A small image classifier, trained from scratch.
Model: 2.95M parameters, 32-pixel images, arch vit, norm layernorm, activation swiglu, patch size [4, 4], layers 10.
Data: trained on scattered letters and digits in many colours, 97500 training examples, 62.8 epochs.
Rows from block 7, named by matrix and row number. Rows with one number belong to one neuron. Each number is 200 + 20 x the weight over its row's rms, rounded and kept within 0 to 999. All counts start at 0.
# gate: MLP gate (model.blocks.7.mlp.gate.weight, 416x160), inputs 0-159
# fc1: MLP up (model.blocks.7.mlp.fc1.weight, 416x160), inputs 0-159
# fc2: MLP down (model.blocks.7.mlp.fc2.weight, 160x416, transposed), outputs 0-159
gate.105,184,192,218,221,202,210,198,175,162,204,187,229,234,209,214,182,214,226,173,247,191,198,233,205,213,245,203,201,245,223,226,188,200,172,201,211,237,207,176,219,184,205,223,201,179,210,180,201,196,183,202,184,202,208,219,201,195,185,189,213,200,213,236,180,176,173,191,219,178,188,215,185,212,193,208,167,196,171,203,207,213,203,217,196,147,160,217,159,201,212,194,171,222,221,217,183,232,187,214,206,180,192,228,180,208,181,202,215,177,234,216,222,178,186,228,188,157,193,235,185,185,193,210,166,205,204,216,193,193,181,199,182,188,231,205,223,209,173,223,177,219,203,228,217,188,201,235,145,203,192,215,193,196,190,186,201,211,205,187,176
fc1.105,215,231,189,222,184,195,162,197,211,232,224,182,164,207,180,193,203,184,193,197,199,183,198,184,197,187,208,190,195,221,205,200,208,202,229,184,185,163,213,188,224,226,200,188,237,206,224,231,186,174,204,222,186,192,162,229,193,229,232,211,204,196,197,194,201,189,179,190,196,224,185,211,168,202,218,217,178,221,240,192,210,136,183,215,226,209,185,197,222,161,219,202,199,228,163,205,193,208,171,171,180,212,197,200,204,200,224,184,216,171,213,185,179,184,206,206,212,227,200,189,198,210,198,176,202,181,166,209,217,185,183,223,196,204,217,217,217,199,228,229,206,171,206,205,162,203,233,209,167,155,204,254,239,213,180,203,214,201,229,199
fc2.105,213,202,203,205,210,181,192,210,235,167,183,155,209,203,210,232,174,191,202,194,205,201,204,193,200,215,177,209,193,189,241,225,231,184,227,189,242,193,163,182,179,177,242,194,222,193,204,207,211,175,219,172,186,233,218,221,208,202,201,218,205,196,189,182,217,156,158,176,203,206,180,167,232,209,203,217,217,192,189,221,165,191,161,178,209,219,190,209,204,228,190,185,195,220,201,194,190,177,196,212,195,220,184,227,224,188,198,174,195,213,228,172,231,232,193,157,226,212,165,197,230,188,232,209,186,182,210,232,186,180,202,226,195,195,203,192,193,181,194,238,246,181,190,216,222,218,222,167,206,191,194,206,204,221,173,199,207,192,193,213
gate.106,187,192,221,194,198,178,246,242,179,211,197,210,198,217,206,180,170,216,220,170,177,205,181,204,171,183,186,218,212,212,235,174,174,184,183,223,213,225,232,195,185,197,204,193,211,222,230,160,202,197,190,192,213,225,206,197,161,177,209,218,202,203,177,200,203,195,177,185,165,164,191,225,199,192,218,217,165,181,188,223,186,192,190,213,166,166,191,178,192,199,225,204,216,202,196,189,167,173,220,204,210,206,217,199,203,149,158,209,233,221,233,214,230,211,172,204,216,213,224,182,220,192,216,194,173,191,218,181,216,131,217,177,178,208,230,199,214,183,168,205,196,213,199,167,207,194,205,187,208,189,195,193,181,215,214,193,188,197,217,177
fc1.106,209,236,206,210,179,211,210,152,203,225,215,205,188,176,231,194,215,195,222,219,201,188,184,179,169,201,177,186,182,226,191,238,195,170,179,226,188,224,213,203,188,212,185,221,200,230,193,197,175,173,205,229,196,198,204,192,209,175,206,190,200,154,177,202,214,189,176,220,214,221,206,208,195,203,201,185,195,161,215,210,192,231,225,183,196,240,203,187,200,190,166,177,185,188,163,195,197,176,245,213,199,163,195,194,174,160,205,177,218,219,220,194,209,219,218,195,164,212,205,213,184,198,204,194,206,208,236,229,237,197,224,181,209,226,225,182,195,224,227,203,153,222,198,203,190,223,216,149,192,241,202,200,231,185,201,194,217,192,225,191
fc2.106,204,215,227,206,199,217,182,202,202,191,200,196,202,233,226,216,174,207,219,208,167,206,185,213,158,195,223,207,199,183,197,194,220,189,191,193,170,208,187,220,171,208,149,207,162,181,247,236,204,191,198,187,169,190,229,216,209,184,198,177,211,196,197,234,194,196,207,189,183,191,211,197,183,218,247,195,187,202,140,225,200,172,180,208,152,213,199,225,199,190,165,216,214,193,186,199,176,197,184,155,203,181,186,218,174,187,196,214,245,252,199,216,201,213,157,220,211,210,207,196,207,205,201,194,226,215,219,219,233,186,188,193,212,211,204,205,215,189,174,226,187,223,213,225,187,223,167,220,197,209,189,217,209,184,198,179,206,192,157,223
gate.107,199,203,218,190,234,218,189,227,184,191,221,213,196,144,208,215,155,193,200,203,202,221,233,207,194,203,226,183,204,213,218,206,196,214,180,209,203,203,205,188,204,184,242,212,211,151,228,201,174,189,210,186,195,205,203,200,204,168,222,189,180,189,152,206,221,159,193,174,194,199,225,207,192,194,186,226,218,201,217,181,203,219,201,208,196,198,185,182,185,173,200,199,213,195,168,178,192,192,214,174,196,195,185,185,191,207,176,193,220,232,196,219,187,171,206,174,170,215,179,170,199,201,177,222,196,173,174,198,244,186,219,176,224,243,157,208,226,235,211,274,204,208,198,185,199,213,210,208,186,175,176,181,200,191,198,217,159,178,209,206
fc1.107,176,171,219,196,202,193,194,215,194,204,193,214,227,210,157,201,232,181,186,223,199,188,216,183,202,196,182,171,235,204,199,186,180,189,186,189,157,210,248,190,222,166,177,205,202,217,195,199,217,200,156,189,188,179,163,237,184,205,200,181,195,222,179,191,211,245,205,238,232,205,189,200,189,173,168,198,213,191,206,215,220,196,168,231,202,186,213,189,189,213,191,208,191,172,219,214,194,194,164,209,222,169,199,186,244,206,232,205,191,214,210,193,188,203,191,188,226,190,187,215,197,227,192,223,191,210,201,216,209,187,189,157,195,169,175,227,245,220,182,197,210,198,224,165,187,218,190,212,202,222,190,160,224,203,188,245,222,169,206,217
fc2.107,206,211,212,236,220,222,160,182,213,171,188,190,186,220,240,200,189,171,228,231,201,216,195,189,201,209,163,203,217,236,198,162,213,201,203,185,218,181,193,209,195,224,198,178,207,184,179,251,239,215,198,196,199,184,183,206,201,219,175,207,248,209,207,187,203,210,203,184,191,156,220,188,147,185,193,230,177,203,166,208,180,214,181,180,214,184,206,183,216,201,223,199,227,192,176,209,209,217,169,170,186,201,173,222,188,223,236,191,224,215,159,199,190,200,241,232,192,177,195,204,196,195,199,175,198,188,172,174,176,196,197,192,186,177,200,219,201,204,203,203,196,208,189,201,194,191,232,182,180,212,191,201,140,205,234,213,206,197,221,218
gate.108,202,211,189,193,209,209,197,226,170,202,159,199,198,209,216,198,198,174,238,246,201,185,216,228,172,193,188,221,219,215,232,215,183,199,233,207,194,217,215,200,185,176,215,198,171,204,223,179,203,182,233,222,197,204,228,190,150,204,212,211,191,206,165,217,178,214,172,212,220,170,167,197,207,213,213,229,185,231,197,225,205,182,176,201,180,218,190,193,204,195,206,192,191,178,176,202,195,188,191,197,184,177,175,166,220,207,206,225,192,214,247,198,205,214,207,183,184,191,238,186,229,169,164,178,209,192,210,203,194,209,225,204,192,185,212,174,222,178,225,218,192,192,176,232,205,246,242,158,180,214,211,236,178,182,220,209,231,183,211,183
fc1.108,161,210,235,176,162,211,201,195,205,173,215,204,185,234,180,182,209,176,184,188,130,195,206,176,189,213,190,214,239,209,204,198,180,211,223,202,218,202,181,193,176,239,198,213,203,192,205,209,173,215,184,184,219,219,234,206,224,178,214,201,190,201,210,200,197,195,162,184,165,207,196,190,202,180,179,185,189,152,185,187,198,190,192,193,185,230,180,179,228,221,218,194,212,214,221,177,162,224,194,193,183,138,216,204,170,217,195,189,191,194,169,208,171,195,168,206,210,174,205,191,154,212,211,176,199,222,237,178,198,220,191,196,185,245,189,180,202,215,230,181,206,191,188,180,208,176,212,190,189,200,225,190,202,190,170,201,200,203,202,171
fc2.108,201,204,195,215,224,206,231,178,174,214,233,203,197,186,197,187,202,188,173,186,189,206,204,197,192,202,177,181,222,221,235,226,218,192,196,195,169,184,234,168,193,255,175,222,197,200,248,218,208,198,181,192,186,205,221,196,166,195,158,200,196,207,204,234,185,197,233,192,211,223,197,194,193,196,228,205,206,251,222,215,181,181,193,223,190,234,223,199,207,224,162,178,188,223,168,222,187,193,192,207,193,223,206,198,226,220,219,213,223,235,208,173,209,157,196,197,193,206,183,211,172,208,199,198,197,207,212,165,196,223,216,202,232,196,191,182,230,230,182,207,177,192,207,225,190,195,237,166,189,184,199,235,163,182,171,161,205,218,193,193
gate.109,202,189,183,206,202,187,207,188,173,191,222,193,202,226,188,204,236,195,184,179,219,225,182,223,163,175,243,185,181,225,222,169,217,185,202,195,206,217,218,199,209,200,227,211,192,183,188,187,173,197,169,205,210,178,193,221,168,228,178,224,218,196,200,175,181,199,198,222,231,205,187,186,214,171,210,169,196,201,213,192,240,196,203,226,188,213,196,209,212,226,210,207,233,205,246,212,139,199,185,208,214,190,205,223,203,186,209,169,165,215,234,172,218,220,164,199,203,196,184,204,202,192,174,211,221,230,225,202,225,194,188,166,156,185,201,180,195,231,194,233,219,209,200,192,193,182,172,226,218,222,245,201,221,206,221,163,186,197,177,207
fc1.109,210,184,207,202,166,205,192,177,202,217,160,205,241,215,170,209,221,183,193,220,220,208,169,196,180,195,203,226,197,182,213,198,209,192,207,177,195,196,177,225,214,204,217,216,210,221,153,221,178,219,189,202,194,220,235,213,160,191,177,164,194,232,223,190,237,210,185,223,173,221,177,206,212,215,190,211,217,205,218,210,177,209,192,202,193,242,178,208,186,213,183,173,215,215,184,224,164,194,186,213,208,167,202,216,217,182,233,190,180,223,181,218,171,181,194,213,208,190,237,193,197,204,216,211,213,241,212,198,181,223,173,191,175,203,190,180,176,202,202,221,235,230,259,200,208,236,196,229,231,189,223,202,198,233,182,218,204,221,181,213
fc2.109,185,197,189,172,206,176,214,205,233,220,217,217,194,218,204,198,188,196,217,220,187,171,191,209,186,227,207,225,200,169,187,236,188,202,218,190,212,162,190,168,184,200,203,173,163,199,199,204,171,207,213,206,232,140,197,216,203,201,205,192,221,246,217,160,199,194,202,245,211,177,189,211,189,180,194,229,188,220,224,187,172,211,195,178,175,224,213,162,210,179,217,192,199,223,223,175,195,171,224,182,197,218,202,206,194,206,154,174,217,199,205,194,192,222,183,205,229,220,183,160,166,219,225,206,199,188,231,211,228,230,171,161,177,229,189,215,174,185,190,204,231,176,185,224,207,192,200,194,213,189,224,221,178,205,194,203,210,220,184,216
gate.110,202,226,229,200,181,189,211,181,205,226,193,223,175,173,222,209,175,204,194,178,200,199,175,245,207,200,225,236,218,169,195,197,215,198,201,218,170,212,212,197,191,197,203,208,163,197,229,226,204,183,213,218,189,204,203,204,217,202,197,219,197,198,193,178,190,217,156,209,204,207,260,207,162,181,206,183,200,182,177,220,213,170,197,193,171,192,182,154,208,194,202,234,211,213,181,206,223,189,190,196,182,181,199,215,236,244,189,205,200,216,233,242,191,188,251,192,185,173,206,153,207,172,195,178,193,195,177,223,196,197,233,210,201,185,188,229,215,197,222,203,229,201,223,191,213,166,188,191,214,246,198,228,200,215,195,190,206,171,174,178
fc1.110,191,172,218,197,228,169,176,205,231,207,232,171,206,193,195,174,219,204,164,220,217,206,211,217,198,187,198,202,206,217,210,208,204,191,195,188,175,257,172,195,234,182,183,183,203,199,201,209,182,209,217,175,208,196,211,204,209,226,195,189,199,173,196,203,169,197,195,203,262,171,174,214,181,213,221,200,220,225,202,182,186,218,245,207,198,182,191,232,183,231,182,163,201,183,214,209,217,226,216,247,157,199,210,177,185,208,201,212,198,192,203,210,189,201,219,225,180,205,172,189,181,205,180,197,195,210,199,176,179,204,165,177,165,159,217,231,212,173,152,217,223,183,167,226,183,190,181,206,206,230,211,183,196,209,196,197,199,170,190,183
fc2.110,210,205,213,198,215,218,193,202,217,168,175,204,190,188,210,182,182,190,158,181,216,188,215,220,217,187,229,184,173,183,207,168,183,146,216,207,192,208,173,199,167,221,219,218,154,212,222,225,194,190,202,177,217,195,201,194,239,166,242,221,188,188,205,210,193,212,176,199,224,191,226,226,179,178,187,211,184,195,241,150,200,224,206,209,202,192,166,190,213,211,164,219,219,198,218,211,203,207,207,185,194,250,186,193,171,205,171,228,192,224,172,204,177,194,211,217,223,222,172,178,185,194,187,204,190,233,206,198,188,188,185,207,243,186,193,190,208,205,183,194,163,203,239,185,197,167,195,196,184,221,228,205,198,226,169,207,190,187,170,209
gate.111,180,205,203,197,220,206,222,201,183,207,192,233,187,216,212,185,182,165,173,198,186,191,233,170,186,208,199,215,173,224,195,218,234,192,215,205,194,188,146,203,174,200,171,213,179,192,177,192,185,174,189,179,173,221,206,201,191,194,176,226,132,230,211,193,217,214,203,216,206,184,199,191,186,214,206,163,201,216,194,185,200,184,177,205,214,188,220,184,172,233,166,220,166,190,238,223,179,244,189,219,200,214,204,183,219,204,211,235,193,207,168,209,214,204,198,186,191,150,216,180,202,176,200,176,203,183,183,187,203,199,195,214,245,207,171,223,209,201,191,187,212,169,179,197,164,194,198,174,181,196,182,196,183,207,184,208,227,159,232,179
fc1.111,184,222,201,215,190,194,197,185,203,251,183,228,208,183,191,222,217,236,219,191,245,206,202,220,194,183,178,227,211,217,227,211,192,199,215,213,190,213,181,198,171,190,189,178,202,227,192,165,202,178,200,181,209,208,213,190,197,236,201,202,188,184,203,214,190,193,202,179,198,207,221,219,214,215,199,221,169,210,184,200,161,223,260,196,202,176,195,171,227,163,216,212,241,162,230,197,168,223,194,187,213,185,219,238,242,223,198,197,204,229,208,203,206,209,198,173,228,246,198,228,203,163,224,213,209,211,210,217,227,224,220,204,158,215,187,206,202,221,198,198,228,208,187,209,185,185,221,198,214,227,201,208,189,213,173,238,174,221,186,203
fc2.111,235,229,194,214,170,218,161,213,187,194,179,177,198,189,199,186,195,184,233,246,187,190,217,219,233,187,212,171,197,191,191,233,167,240,213,217,210,188,168,188,205,236,181,198,222,232,216,219,182,196,165,181,217,211,209,197,216,212,202,202,198,234,159,194,189,179,224,244,203,205,219,196,185,207,176,187,184,190,199,190,208,157,189,196,205,183,186,188,201,243,182,207,182,190,200,206,195,178,195,169,196,209,215,208,202,203,254,176,190,204,215,220,192,177,201,207,162,242,194,205,217,191,215,186,177,207,189,193,207,171,212,183,224,183,205,230,218,147,182,205,167,212,194,157,195,190,188,203,208,193,179,163,206,194,206,195,197,204,204,240